config.yaml
train_examples: 48750
image_size: 32
norm: "layernorm"
norm_position: "pre"
mlp_ratio: 3
fused_qkv: false
patch_size: [4, 4]
residual_init: "zero_last"
Rows from block 7 of a small image classifier, named by matrix and row number. Rows with one number belong to one neuron. Each number is 128 + 24 x the weight over its row's rms, rounded and kept within 0 to 255. All counts start at 0.
After each neuron's rows are labels from the 100 images, of 14848, where the neuron reaches its highest value: "peak on" is the class under the peak. Only what is clearly more common there than usual is listed. The data: rendered scenes of toy objects such as cars, trees, mugs and chairs.
# fc1: MLP up (model.blocks.7.mlp.fc1.weight, 768x256), inputs 128-255
# fc2: MLP down (model.blocks.7.mlp.fc2.weight, 256x768, transposed), outputs 128-255

fc1.442 [135 118 102 123 125  90 130 118 120 142 142 194 155 101 109 130 150 124 126  60 145 161 193 136 126  89 200 129 136 147 173 137 124 127 129 104 134 115 177 121 139 119 136 144 135 130 129 178 109  85 121 155 115 134 106 122 147 130 134  99 124  83 132 123 126 153 122 128 136  96 123 121 130 110 118 129 136 123 142 136 110 131  75 132 110 114  57 134 152  76 129 142 107 143 130 122 130 126 100  94  92 139 117 144 143 159 144 123 141 122 115 115 137 142 131 130 133  99 174 145 114 129  91 126 162 186 140 138]
fc2.442 [135 137 113 128 122 141  84 131 116 127 126 109 121  77 121 130 133 134 126 102 116 161 145 131 151 146 127 135 170 163 134 124 100 138 166 151  96 130 138 134 108 123 102 118 133 182 175 150 123 143 112 138 166  94  96 104 139 165 132 135 110  98 133 121 113 124 113 124 139 128 137 115 140 124  85 140 119 170 119 189 126  93  79 135 106 184  58 149 128 118 199 116  75 100 153 139 117 134 156 128  88  99 147 140 112 116 120 121 117 137 161 110 141 122 137 116 131 159 130  84 156 135 119 146 151 175 100 159]
peak on: mushroom

fc1.256 [119 147 139 113 140 125 140 130 116 138 187 130 114 129 123 129 133  88 116 121 150 122  67 134 136 119 133 132 137  82 130 131 145 105  81 134 129  91 129 139 127 100 129 161 152 112 125 129 111  90 133 138 142 138  98 159  88 102  96 142 145 119 162 115 128 132 120 128 103  88 113 129  69 130 149 111 128 107 121 158  90  74 148 103 119 128  65 126 139 113 137 150 118 148 126 139 167 100 132 128 102 161 119 158 137 134 143 167 122 123 108 117 139 133  80 122 135 128 124 108 132 133 146 182 150 116 167 133]
fc2.256 [ 84 126 136 136  96 132 118 133 136 107 145 104 147 157 131 121 106  97 129 129 122 168  71  53 123 153 130  91 121 124 131  55 135 141 124 172 140 140 159  91 114 127 126 132 166 169 146 123 103 149 141  56 128 162 106 146 123 120  96 128 120 110 118 127 137 100 155 126  85 122 144 143 126 106 151 116 126 121 137 137 112 123 141 130 105 118 130 183 154 146 121 134  84 150 127  99 133 135 124 134 129  33  99 130 175 122 126 134  98 139 134 127 134 128 132 136 130 132 134 138 137 154 127 140 145 117  68  74]
peak on: mug

fc1.435 [134 128 102  93 137 136 127 129 136 151  93 152 135 158 126 118 133 127 128  98 149 109 160 186 136 123  84 136 125 130 119 109 151 147 137 123 145 140  82 139 133 108 133 145 152 118 149 121 110 123  88 166  98  75 123 158 151 135  87 128 129  91 124 136 128  92 138 113 123 122  77 148 122 122 122 114 141 101 115 137 120 135 145 143 135 132 111 109 127 123 148 120  94 138 120 129 161 126  81  85 126 111 137  94 116 137 106 159 112 119  95 118 150 130 124 118 110 131 136 101  81  76 143 142 150  99 192 187]
fc2.435 [ 97 120 144 124 100  84 117 176 124 105 142 171 107 109 126 102  83 128 148 123 156 123 118 126 129 153  86 159 100 154 116 109 119 141 117 139 172  95 127 120 130 136 128  91 151 120 168  89 163 149 153 118 165 125 129 128 158 125 125 125 117 159 118 122  83 112 153 122 142 158 143 155 140 140 130 130 127 121  99 122 143 146 161 102 130 131 154 121 126 125  66 157 137 126  97 120 145 152 152 133 115 131 131 111 167 157 145 148  88 128 118 122 165 154 121 143 180 141 106 135 106 152 115 108 127  88 121 118]
peak on: mushroom

fc1.474 [ 83 120 148 110 148 106  57 127 137 137 182 112 118 121 124 130 130 133 128 139 128 129 113 117 154 112 128 131 153  62 135 135 138 125 127 123  65 126 160 119 178 117 132 121 116 127 124 155  83 107  73 128 175 123 123 146 135 116 156 118 150 141 142 157 147 161 129 148 128  91 114 109  71  94 119  88 132 114 125 140 108  61 127 136 133 110 124 145 156  99 145 131 112 131 134 171  71 145 146 131 120 127 118 127 124 125 126 152  86 126 133 144 172  68 122 112 145 136 137 139 131 142 158 185 146  86 165 113]
fc2.474 [ 98 129 147 156 146  98 124 127 117 134 175 129 127 114 109 122 140 128 109 144 165 173  79 120 133 124 130  81 107 100 129 142 131 112  88 153 130 115 139 150 138 110 128 128 134 132 138 120 130 139 131 122 121 173  93 155 147 109 107 126 106  84 137  96 131 119 125 132 129  84 137 109  86 104 115  83 163 121 156 128 104 105  59 130 154  76 104 181 156 174 135 147  63 129 141 113 138 148 127 129  97 131 122 133 151 170 139 134  94 139 125 151 131 124 123 126 163 126 102 104 150 113 123 122 138 121 133 115]
peak on: mug

fc1.59 [128 139 108 107 128 110 146 125 140 122 117 145  91 131 125  97 131 129 125  99 104 168  90 206 118 111 111 117 149 105 121  88 130 114 130 141 139 125  58  93 113  92 129 156  88 127 120 153 157 119 122 147 122 123  99 113 155 126 105 144 136 122 136  80 145 138 121 116 127 123 125 137 133 156 124 100 129 120 128 128 138 132 140  99 132 132 121 130 157 136 109 145 128 180 114 172 138  95 134 137 115 136 144  92 123 163 178 124 127 180 121 123 114 101 114 137 122 175  98  47 126 119 111 108 123 106 119 130]
fc2.59 [148 119 135 148  67 138 108 128 126 139 155 122 118 168  94 131 109 138 128 131 117 124 121 146 172 130 138 120 126 137  86 120 205  70  75 129 102 148 111 111 115 145 126 122 144 125 139 111 127 154 119 111 190 121 129  91 121 153 108 132 130 119 161 164 121 124 126 129 109 148 110 145 158 146  94 111  80 164 149 122 125 123 118 138 127 126 157 138 173 130 136  79 153 127 110 133 127 149 159 137 167 131 119 101 126  93 131 153 113 139 119 141 135  99 165  78 119 120 120 125 126  99 122 145 138 129 117 136]
peak on: tree

fc1.407 [ 85 164 160 147 112 124 128 123 174 143 144 163 107 143 153 105 147 134 122  79 125 114 121 127 125 133 118 155 119 108 113 109 136 129 131 132 102 115 124 118 132  99 128 128 117 108 136 197 119 128 130 108 138  72 135 129 111 138 140 147 134 124 132 125  99  87 147 127 140 144 111 141 118  83  95  73 171 141 114 117 151  94 111 115 161  94 129 140 120 117 124 154 101 146 152 132 186 110 119 119 103 124 133 124 193 124 134 117  96 181 141 106 135 154 119 124 142 163 121 130  91 106  87 145 136 120 124 114]
fc2.407 [151  87 127 132 103 134 129 115 156 127 128 117 125 127 129 124 139 140 132 135  95 129  84 188 149 108 129 144 113 120 128 133 161 102 151 163 124 138 131 131  98 153  99 139  95 161 163  57 102 151 141 148 176 148 138 111  94 152 120 161 105 166 135 170 121 136 114 105 110 154 166 135 131 123 137 139  85 122 142 155 117 119 141 127 130 128 133  94 147 169 158 117 122 125 145 156 111 128 131 133 104 154 117 121 153 126 160 128 114 133 150 155 112 102 167  85 121 175 134 110 128 112 118 142 114 133  99 134]
peak on: lamp; tree

fc1.662 [126 104 136 117 145 180 125 137  98 137 128 158  78  97 119 103 146 138 164 114 138 135 128 128 168  73 141 135 152 136 145 114  98  93 125 137 137 126 129 106 124 122 128 112 138 153 122 119 142 140 102 134 119  94  48 126 109  61 100 126 127 102 132  50 117  79 129 138 126  86 130 133 145 139 120 124 121 150 117 132 146 100  63 134 106 126 104 138  75 148 136 204 145 125 165 134 121 118 121 127 144 143 141 120 120 227  87 119 108 124  91 130 124  96 105 197 126 136 142 113 105 130 134 103 139 151 127 143]
fc2.662 [124 135 142 110 135 161 128 127  78 179 134 119 198 181 116 128  99 134 110 123  83 105 138 108 133 128 130 104 142  99  91 127 137 108 129 138 141 145 138 114 120 119 133 166 124 122 117 162  94 137 125 122  80 128 129 117 147 115 152 142 128 188 159 165  93 184 135 131 135 129 111 136 111 149 106 126 176 160 109  97 145 151 118  89 128 129 161 136 136 162  83 116 126 120 150  84 141 126 129 120 124  98 132 140 109 129  68 121 135 135  54 116 133 119 123  63 123 126 117 127 134 160  97 148 115 133 131 113]
peak on: house

fc1.275 [162 144 135 124 164 138 119 129  54 136 122 121 123 104 128 128 127 125 131 100 143 140 130 129 153  73 132 142 131 114 152  89 150 150 174 128 129 130 133 131 110 127 122 117 103  84 158 145 129 117 113 168 128 166 136 122  88 138 130 144 128 118 118 139 135 157 199 130 170 114 128 117 116 124 128 125 132 160 143 144 180 129 104 110 103 122 138 130 103 129 126  80 112 133 150 120 188 104 114 128 143 119 141 157 151 180 144 122 119 127 111 136 122 124  70 102 131 116 159 149 125  73 129 120 133 140 144 152]
fc2.275 [108 115 116 107 139 152 158  87 182 119 173 157 163  82 110 105 141 132 204 142 122  91  98 130 137 129 179 133 143 127 140 130 109 138 125 144 127 110 121 149 123 142 142 125 141 130 104 115 155 125  96 138 101 121 138 112 135  97 155  96 157 105 119 106 134 114 104 139 145 134  49 144 131 135 123  84 132 104 146 139 115  92 114 167 127 129 128 112 119 130 101 196 111  56 170 126 121 133 130 151  78 181 126 131 105 141  97 133 132 135 115 157 142 142 117 171 125 124 140  95 139 135 133 135 101 132  88 123]
peak on: car

fc1.753 [ 77 110 156 137 127 223 135 124 131 119 109  95 118  99 133 137 136  87  83 124 122 142  95 128 131 117 117 118 155  69 126 118 172 109 111 128 121 171  93 100  91 106 118 141 137 155 135 116 123 149  74 126 146  88 148 109 117 144  69 145 130 129 145 117 132 120 130 121  87 161  91 159 166  98 122  81 122 130 147 147 134  55 137 138 102 141 124 122 147 145 131 110  93 136 175 148 135 169 115 102 136 120 141 128 128 147  90  93 104 120 171 149 152  96 121 103 107 145 128 135 147 136 125 132 134 126 116 106]
fc2.753 [107 106 154 153 114 120 124 126 151 162 117 126  87 160 143 136 118 143 166 124  65 101 122 120 174 149 129 134 119 180 114 158 142 128 137 112 118 156 126 129 106 111 116 155 137 132 156 124 117 127 116 159 173 120 126 103 115 129 142 122 108  93 141 127 114 124 123 136 130 114 125 129 129 145 137 114  98 162 177 178 111 122 172 164 120 161 123 111 150 156 172 109 173 143 118 143 104 120  88 130 181 141 113  85 128  87 131 125 142 169  93 126 112 163 166 122 115 126 137 108 154 161 115 158 124 164  56 110]
peak on: tree

fc1.706 [131 150 172 170 135 128 128 123 107 164 110 106 112 133 163 120 155 111 125 128 148 127 146 126 138 113 127 150 130 138 109 130 136 114 133  85  66 150 134 101 106 128 126 115 102 128 120 119 128 133 118 133 137 128 127 125 147 154 138 157 178 119 175 163 133 155 153 122 140 128 125 184 117 134 114  98 137 156 129 131 148 121 128  85 159 104 136 132 132 133 126 137 112 129 200 117  92 127 136 122 137 139 136 135 114 207  49 192  85 131  91 129 155 128 112  98  99 110 131 119 135 128 126 129 119 141 136  82]
fc2.706 [168 136 144 127  80 109  87 128 119 112 113 135  99 133 133  95  84 143 157 128  60 115 103 166  79 165 137 134 161 104 150 123 135 132 144 125 118 141 162 121 114  96 134 148 129 137 126 111 123 153 132 154 114 138 134 113  76 156 129 125 112 146 128 113  70 138 105 127 119 104 151 137 141 114 157 143 136  80 153 116 130 146 113 111 126 128 161 152 127 136 174 134 130  93 136  99 120 119  63 115 138 155 104 131 140 140 133 112 128 128 122 130 153 132 142  91 147 129 129 116  98 196 120 159 122 128 163 144]
peak on: lamp

fc1.576 [176 138 125 138 130 138 153 159 175 140  88 119 104 113 110 159 183 156 111 122 115 122  79 108 127 102 130 117 117 130 129 125 136 128  80 127 125 133 145 121 129 110 120 179 105 130 129 131 109  94 119 112 131 131 131 121 128 117 160 177 154  82 138 152 125 131 107 133 136 137 140 124 146 129  95  96 124 150 167 173  95 115 128  81 116 128 116 141 185 115 140 113 105 128 141 137 131 138  81 100 127 134 119 125 130 127 114 124 158 102 126 139 146 139 149  84 137 148 136 110 135 152 160 100 115  80 133  93]
fc2.576 [143 134 134 138  96 185 159 115 173 116 128 126 125 129 118 101 129 151 132 137 127 111  95 121 137 151 119 105  92  92 116 124 168 156  64 134 133 129 120 181 104 100 130 158 107  97 106 147 137 156 163 114 117 145 114 111  93  97  98  98 126 123 202 135 134 101 175 131 109 153 136 131 141 162 119  83 103 157 133 112 189 134 202 132 111 118 132 114  90 124 147 152 148  54 145 144 141 128 135 108 121  98 109 111 128 145 125 167 143 121 170 100 134 134 157 152 118 166 142 111 103 141 131 115 169 127 135 122]
peak on: house

fc1.87 [110 151 123 117 143 129 134 110 130 157 183 138 140 159 100 147 158 138 129 129 108 165 130  84 126 121 126  98 135 138 101 165 135 121 121 129 129 138 135 130 133 122 118 146 175 142 118 125  70  89  89 126  95 142  89 126 111 128 136 113 128  33 127 139 123 105 140 195 107  78 122 122 129 142 143 123 112 143 129 151 123 132 140 153 130 127 104 139 147 128 130 126 123 140  96 131 140 142 115 128 191 124 157 126 163 125 133 128 134 161 121 132 131 128 129 132 106 132 129  50 139 115 112 149 187 152 118 141]
fc2.87 [ 94 104 128 156 132 139 136 128 167  90 160 121  77 126 131 128 158 117 149  93 135 127  97 113 103 131 129 130 122 160 105 149  92 109 131 131 111 106 136 133 156 125 135 114 152 127 117 105 141 128 136 142 154 140 135 123 158 106 122 129 152 106 126  69 167 115  92 136 135 128 143  50 140 138 153 126  87 118 157 145 130 149 153 151 129 124 138 162 128 131  86 110 129 172 124 115 112 122 185 134 121 119 164 109 137 124 123 140 108 158 119 133 160 134  96 114  97 165 137 137 129 134 123 129  73 165  86  75]
peak on: snowman

fc1.167 [133 116 130 131 131 130 111 123 129 128 188  93 145 132 117 126 129 127 145 102 127 105 152 117 113 120  87 122 106 113 134 165 152 174 129 130 128 109 126 140 147  93 137 141 120 119 113 140  71 100 124 125 159 128 105 128 117 175 143 162 137 110 127 146 128  93 137 129 128 145 128 160 126  77 119 105 164 128 131 162 174 128 126  86 139 118 109 156 151 137 132 127  80 101 135 148 128 143 133 117 160 138 138 132 118  99 105 117 143 110 126 149 176 121 132  74 142 149  87  92 146 137 186 133 151 127 191 116]
fc2.167 [108 147 189 133 141  59 107 136 122 146 124 134 129 173 133 189  68 139 145 159 159 121 149 134 135 128 132 147 143 161 144 140  93 140 123 131 109 145 126 118 140 130 107 134 128 111 124 187 116 171 136 123 122 106 118 100 170 152 139 143 141 181 101 130 125 119 160 130 143 119 106 176 139  95 105 130 129 177  96 127 154 144  87  86 127 140 114 127 126 111 166 123 133  80 139 132  73 120 127  93 127 157 132 136 108 109 106 158 127 197 102 107 133 151 127  99 121 111 133 131 124 163 168 122 129 137 132 175]
peak on: snowman

fc1.543 [161 125 187 126 122 139  78 100 118 133 159 120 130 142 157 123 135 120 146  59 121 143  72 125 131 103 146 160 167 120 146  68 136 135 166 140  89 125 143 118  94 139 136 117 128 127  84 116 131 140 130 149 150 122 135 113 105 126  79 106 122  88 130 121  98 128 128 129 120 103 157 137 105  89 149 129 144 131 121 129 141  72 112 158  50 108 137 157 129 159 149 132 155  99 159 138 154 163 131 118 117 148 148 131 131 128 143 119 111 171 129 131 100 141 140 167 130  94 125 150  57 130 118 134 161 150 116 126]
fc2.543 [154 124 129 141 168  44 143 148 137 136 129 132  84 119 146 134 124 167 155 126 149 163 100 145 126 103 137 128 144 161 116 133 111  74 105 134 103 106 162 118 156 142  91 114 134 147 110 158 145 149 201 170 152 120 119 139 136 119 164 206 119 112  80 137 155 145 111 138 119 118 157 134 145 129 118 110 130 131 123 161 113 150 106  81 165 167  83 144 131 129 123 126 128 144 130 126  88 125  99 161  96 140 153 131 107 118 117 147  90 119 131 156 123 131 132 133 142  97 124 127 153 130 174 114  98 128 133  97]
peak on: mushroom

fc1.615 [110 144 153 122 124 129 114 131 104 129 118 156 124 140 138 125 149 123 132  61 148 120  95 108 165 139 135 128 145 131 138 121 115 135 132 154 126 122 130 136 131  90 122 114 126 118 112 126 108 122 121 147 133 129 150 129 141 116 133 147 126 132 128 137 105 132 120 148 137 132 127 123 126  77 127 122 176 124 119 118 118  48  89 121 161 136  55 195 131 173 135 122 128 148 130  94 162 148 112 124  88 129 130 153 131 134 133 139  94 120 149 143 181 149 116 132 137  95  94 127 121 112 108 156 126 114 127 132]
fc2.615 [127 123 130 134  97  72 137 102 122 101 130 110 109 125 124  76 102 126  89 169  72 125 120 106 126 139 133 122 133 130 157 133 160 120 116 112 167 124 113 174 147 140 120  66 156 130 156 165 164 155 164 137 122 168 135 135  93  79 136 137 126 147  97 115 110 102 122 131 145 128 137 134 116 129 125  66 128 104 130 106 125 165 133 118 128  62 161 133  90 144 142 122 132 138 126 104 116 164 138 155 119 133 139 128  90 112 169 146 125 118 136 151 117 148 145 126 128 125 147 147 154  99 137 127 125 177 120 125]
peak on: mug

fc1.180 [135 132 126 189 113 113 135 175 128 124 135  99 115 102 177 154 158 135 114  95 122 116 127 108 141 136 126  96 129 124 188  98 134  86  97 115 116 140 164 174 138 134 128  96 150 177 128 127 136 137  92 118 157 127 127 128 116 102  66 106 141 132 133 124 157 125 139 140  92  93 141 115  86 146 153 138 130 103 129 137 164 140 126 151 129  86 143 123 105 101 166 183 118 150 148 117 136  96 137 117 145 110  92 135 115 120 144 107  79 121 112 140 155 138 124 119 156 151 154 137 125  86 127 166 133 159 145 168]
fc2.180 [ 86 120 114 123 141 135 143 142 137 105 139 116 128 162 128 129 163 102 130 147 135 121 129 152 124 130 139 142 154 130 127 121 131 120 128 165 130 145 122 136 155 146 139 130 159 113 189 101 136 126 120 128 130  97 149 147 102 134 114 134 122 119 107 126 148 129 128  98 156 138 107 127 134 119 191 142 122  47 147 116 131 137 149 135 150 110 157 147 149 176  65 171  91 168  95 130 124 147 132 161 115 124 108 121 135 128 144 129 120 126 137 113  84 125 124 111 124 121 128 155 181 112 137 130  68 130  99 104]
peak on: tree

fc1.303 [162 125 127 118 129 128 160 131 132 107  83 138  86  74 148 130 126 142 129 112 119 126 155 128 129 102 117 151 125 131 122 140  96 144 142 109 140 111  67 161 147 109 141 126 119 151  77 137 121 133 128 155 129 128 145 128 130 123 210 131 144 135 161 197 124 154 186 115  94 137 133 131 147 147  71 131 114 125 128 154 116  96 118  71  96 122 118 109 107  87  87 133  87 125 111 118 105  98 132 123 126 126 164  97 116 131 136 198 121 133 122 102 142 134 120 151 117 140  94 131 134 107 137  68 148 127 147 126]
fc2.303 [109 136 142  87 139 124 125 123 117 137 127 126 118 101 133 141 133 129 130 122 141 151 119  83 126 134 162  99 151 112 136 141 121 107  85 138 128 117 140 122 130 111  74 163 123 141 120 187 104 133 162 133 122 156  60 104 163 112 141 157 111 101 120 127 127 124 125 150 130 112 130 143 164 144  90  68 118 162 100 138 167 130 127 149 106 143  80 181 145 129 132 127 121  80 135 106 109 122 138 128 123 134 201 126 127 155 114 142 149 147 158 128 119  96 127 126 125 137 116  91 164 123 152 145 117 146  82 118]
peak on: truck

fc1.689 [106 144 131 133 130 120 128 153 115 177 128 145 142 156 160 114 116  61 111 126 161 133 135 133 127 126 128 186 133  95 114 127 159 132  84 127 123 157  63  89 128 128 109 118 131 146 153 140 150 152 108 175 122 123  77  99 137 125  95 135 114 123 132 106 121 111 131 130 133 136 131 140  89 134 129 119 123 164 101 114 163 177 173 140 123 142 125 112 126 135 170  86 150 129 130 145 127 182 153  85 136 113 102  60  81 141 125 129 144 172 127 127 115 144 184 101 108 147 124 131 159 131 129 123 130 173 131 122]
fc2.689 [160 122 117 168 135 130 123 155 114 125 129 134 128 140 148 147 118 110  89 146 129 151 123 170  97  79 121 157 182 132  75 117 114 120  67  86 145 123 137  67  91 196 128  57 126 159 130 143 139 126 137 128 142 125 136 127 138 137 119 113 114 129 113 137 119 135 106 120 128 137 127 148 138 188 138 126 124 148 149 129 142 143 163  96  97 135 159 107 132 127 149 136 124 149 119 183 160  98 129 169 130 134 115 116  96 145 168 124  76 124 149 129 152 127 127 138 121 165 127 156 120 150 125 105 141  88 120 143]
peak on: truck

fc1.292 [134 183 124 173 125 135 126 120 127 139 140 114  88 129 128 132 130 139 153 113 145 153 152 127 119  69 122 117 131 116  95 153 111 114 148 106  42 142 121 149  75 145 121 101 113 171 101 113 134 123 112 127 119  71 100 125 146 165 128  74 133 114 127 157 161 152 151 139 119 104 155 122 120 127 112 149 181 144 130 155 102 131  85 130 125 134 124 148 120 127 122 135 149 128 136 124 117 124 127 146 137  90 141 141 125 154 132  94  99 156 128 110 125 112 128 131 129 129 138  75 129 138 134 120 159 149 159 140]
fc2.292 [109 117 116 132 102 109 187 108 138 118 165 111 129 132 202 140 121 100 114 158 126 113 122 129 108 100 135 165 141 120 131 139 158 142  95  81 145  67 125 142 128 123 122 132 142  88 133 140 148 167 153  99 102 153 167 172  91 133 125 145 130 126 111 121 129 108 103  97 132 152  88 189 172 139 108  76 126 127 170  97 162 131 115 124 138 113 171  65 128 121 135  87 100 105 153  79 125 131 139 133 141 140  93 101 121 116 129 117 150 127 163 163 123 130 105 126  68 127 146 100 130 132 174 113 136 144  97 123]
peak on: car

fc1.508 [128 125 111  98 241 121 131 129 109 141 127 129 123 137 140 130 143 116 121  89 105  66 116 105 125  90 136 124 127 125 168 112 134 147 126  91 106 122 128 111 189 108 120 130 123 108 112 139 113  86 132 165 126 121 128 151  91 142 155 100 136 106 133 138 185 157 183 127 125 100 114 104 127 122  95 132 132  86  79 120 140 120 146 124 135 131 137 100 163 105 127 138 120 162 170 111 119 168 125 131 108 145 150 139 155 126 158 128 132 130 130 118  99 103 112 126 117 124 181 129 136 113 149 128 165 128 182 164]
fc2.508 [157 131  77 127 157 147 176 129 123 128  63 130 127 135 159 104 156 127  91 107 132 151 136 129 133 148 142 147 133 154 118 110 127 125 123 120 151 145  97 112 148 123 146 157  97 102 132 148 121 120 151 130  95  74 139 134 100 161 111 149 129 128 107 142 123 127 125 110 108 139 128 179 120 133 121 121 111  84 126 114 139 127 139 150 115 124 124  90 105  83 131 135 123  93 134 126 139 126 131  77 136  81  79 122 139 133 125 161 172 102 165 106 149 128 130 148 102 127 141 145  96 130 138 104 139 141 163 110]
peak on: table

fc1.309 [127 112 203 123 186 124  89 129  82 123 152 130 147 171 105 177 138  97 149 129 134 102 130 150 143 126 118 126 140  75 149 107 163 165 139 101  55 128 158 119 128 132 147 162  88  85 128 121 133 128 108 121 129 134 117 117 111 122 130  71 125 130 179  88 132 138 143 177 113  88 116 166 105 129 128  99 138 144 132  96 139 118 135 129 122 127 143 132 100 165 129 148 125  80 121 131 104 141 116 122 145 136 100 161 128 129 125 124  87 152 120 145 151 116 132 115 112 129 128 111  96 153 124 145 126 108 130 108]
fc2.309 [134 151 132 129 125  63 123 161 144 129  80 164  54 136 141 137 141 174 173 156 138 126  94 138 141 174 103 165  82 202 117 142 123 111 119 127 149 113  97 135 114  99 134 167  89 155 159  95  93 110 129 145 119 152 124 143 161 129 129 146 128 135  99 114 137 116 111 121 132 126 131 116 140 130  87 150 124 107  79 104 118 137 147 129 153 117 121 147 114  97 121 150 156 130 102 132 108 129 124 118  86 146 135 128 181 115 134 127 147 126  93 157 166 106 129 131 140  95 105 109  95 117 119 144  90 111 140 129]
peak on: mushroom

fc1.254 [ 93 126 156 157 128 109 149 113  95 129 116  78 128  97 168 128 151 131 117 107 104  79 131 160 140 111 121 169 124 113 171 119 124 191 105 105  97 116 100 130 135 127 121 127  66 143 102 131  94 125 108 122 194 135 139 112 137 153 128 170 137  91 150 133 153 134 154 123  99 116 144 127 121 116 147 133 123 129 128 207 123 133 141 133 106 142 117 112 139 130 168 138 106 172 126 123 102 139 106 136 121 112 148 176 131 127 173 192  98 129 123 153 121 113 121 104  90 134 137 134 155 134 150 137 125 139 138 154]
fc2.254 [159 113 119 105 104  92 185 121 127  79 139 163 129 130 126 129 126 161 133 141 129 123 100 100 106 179  91 102  78 123 135 147 121 166 110  86 132  60  90 131 133 124 113 193 123 167 128 144 136 127 178 143 103 118 116 135 127 129 172 133 150 146 128 124 128 143  99  98 144 148 125 130 155 128 131 128 134 129  88 128 128 150 128 143 189 156 117 130 144  67 142  89 167 124 122 128 111 132  89 141  76 122 112 128 130 116 130 122 150 117 128 109 141 152 154 123 151 162 132 143 132 128 151 122 128 125 105 110]
peak on: table

fc1.109 [159 175 129 105 124 141 130 130 149 126 122 123 151 115 100 106 129 130  74 148 128 148 150 120 127 131 142 141 130 137 140 130 138 127 128 113  74 148 110 115  99 125 131 110 103 152 127 206 125 111 104 134 120 115 124 109 116 152 131 130 150 102 129 134 132 103 133 134 125 131  78 141 137 140 143 100 120 146 173  82 143 110 128 105 167 103 117 119  91  68 145  96 140 133 147 121 120 104 122 128 126 123 162 117  75 129 136 166 153  85 139 120 137  92 143 127 141 129 127 128 130 123 106 128 166 133 133 160]
fc2.109 [135 107 124 130 134 136 130  96  91  97 143 125 124  95 134 142 106 153 143 158 122 130  91 133 104 118 154 132 144 104 133 160 136 137 125 125 140 120 146 132 129 141 130 131  95 149  88 187 114 130 135 144 130 139 146 127 154 107 151 101 136 135 145 139 129 140 112  98 140 129 132 142  72 134 129 117 110 148 123 153 174 132 135  76 125 101 114 105 121 112 138 145 113  95 134 111 127 106 124 132 121 121  84 156 117 137 168 133 143 133 154 112 134 142  87 164 130 121 175  97 150 148 160 152 115 123 130 166]
peak on: truck

fc1.396 [135 126 152 180 149 149 143 124 173 140 120 126  95 151 129 144 127 133 179  90 125 118 137 100 131  72  64 126 102 133 118 150 131 152 122 127 130 214 117  96  83 122 129 134 138 124 123 145 139 140  95 124 128 112 128 104 150 104 110 143 128 108 135  85 119  59 164 128 117 142 124 124 137 124 124 137 157 120 181 148 131 134 131 104 118 128 135 147 129 136 175 151 127 135 123 135 129 111 151  85 148 142 122 128 112 145  81 130 129 127 109 147 124 134 109 136 166 167  92 121  85 100 112  63 148 119 127 133]
fc2.396 [141 128 161  99 177  92 125 126 130 155 129 164 137 148 102 166 133  84 125 145 179 171 133 126 127 125  86 132 139 147 153 149 131 135 162 105 125 139 122 140 127 129 141 158  80 138 125 106 120  88 113 143 130 135 156 173 177 130 114 132 156 126 157 122 130 166  94 128 139 140 105  89  68 120 120 127 132 136  85 152 124 122 133 117 202 119 126 110 120  89 126 191  85 103 130 149  83 138 128 121  96 126 112 183  73  89 110 120 105 118 120 129 150 121 121 144 120 126 116 116  91 115 123 152 133  95 165 162]
peak on: mushroom

fc1.686 [132 140 155 131 133 168 134 133 142  98 109  92 159 107 138 152 133 107 163  38  86 144 160 126 122 116 158 145 130 140 135  98 100 139 109 139  90 126 136 120 130  84 123 153  98 121 159 141 145 113 108 155 134 118 123 115 103 127 133 100 122  63 143  75 130 136 144 128 167 135 120 106 170 101 152 101 128 139 121 126 113  85 105 124 135 160  87 151 104 112 125 159  93 114 129  99 137 122 122 135 181 144  92 127 105 195 137 116 120 155 139 102 116 131 131 124 143 110 140 131 103  64 104 131 132 137 120 157]
fc2.686 [100  81 144 133 109 168 101 183 131 156  91 129 147 118 135 108  96 125 126 107 137  72 125 101 168 104 140 156 169 127  99 133 119 124 116 141 128 173 148 111 112  97  97  70 131 137 141 141 119 142 129 150 128 112  91  87  88  48 106 122 100 189 143 162 108 114 122 177  85 147  94 154 130 154 119 127  98 122 147 131 105 100 120 159  49 137 140 126 127 162 174 147 176 153 169 175 126 127 117  66 139 106 125 120 114 128  86 162  89 113  88 105 125  91 162 142 117 133 125 122 152 115  99 122 140 132 112 150]
peak on: house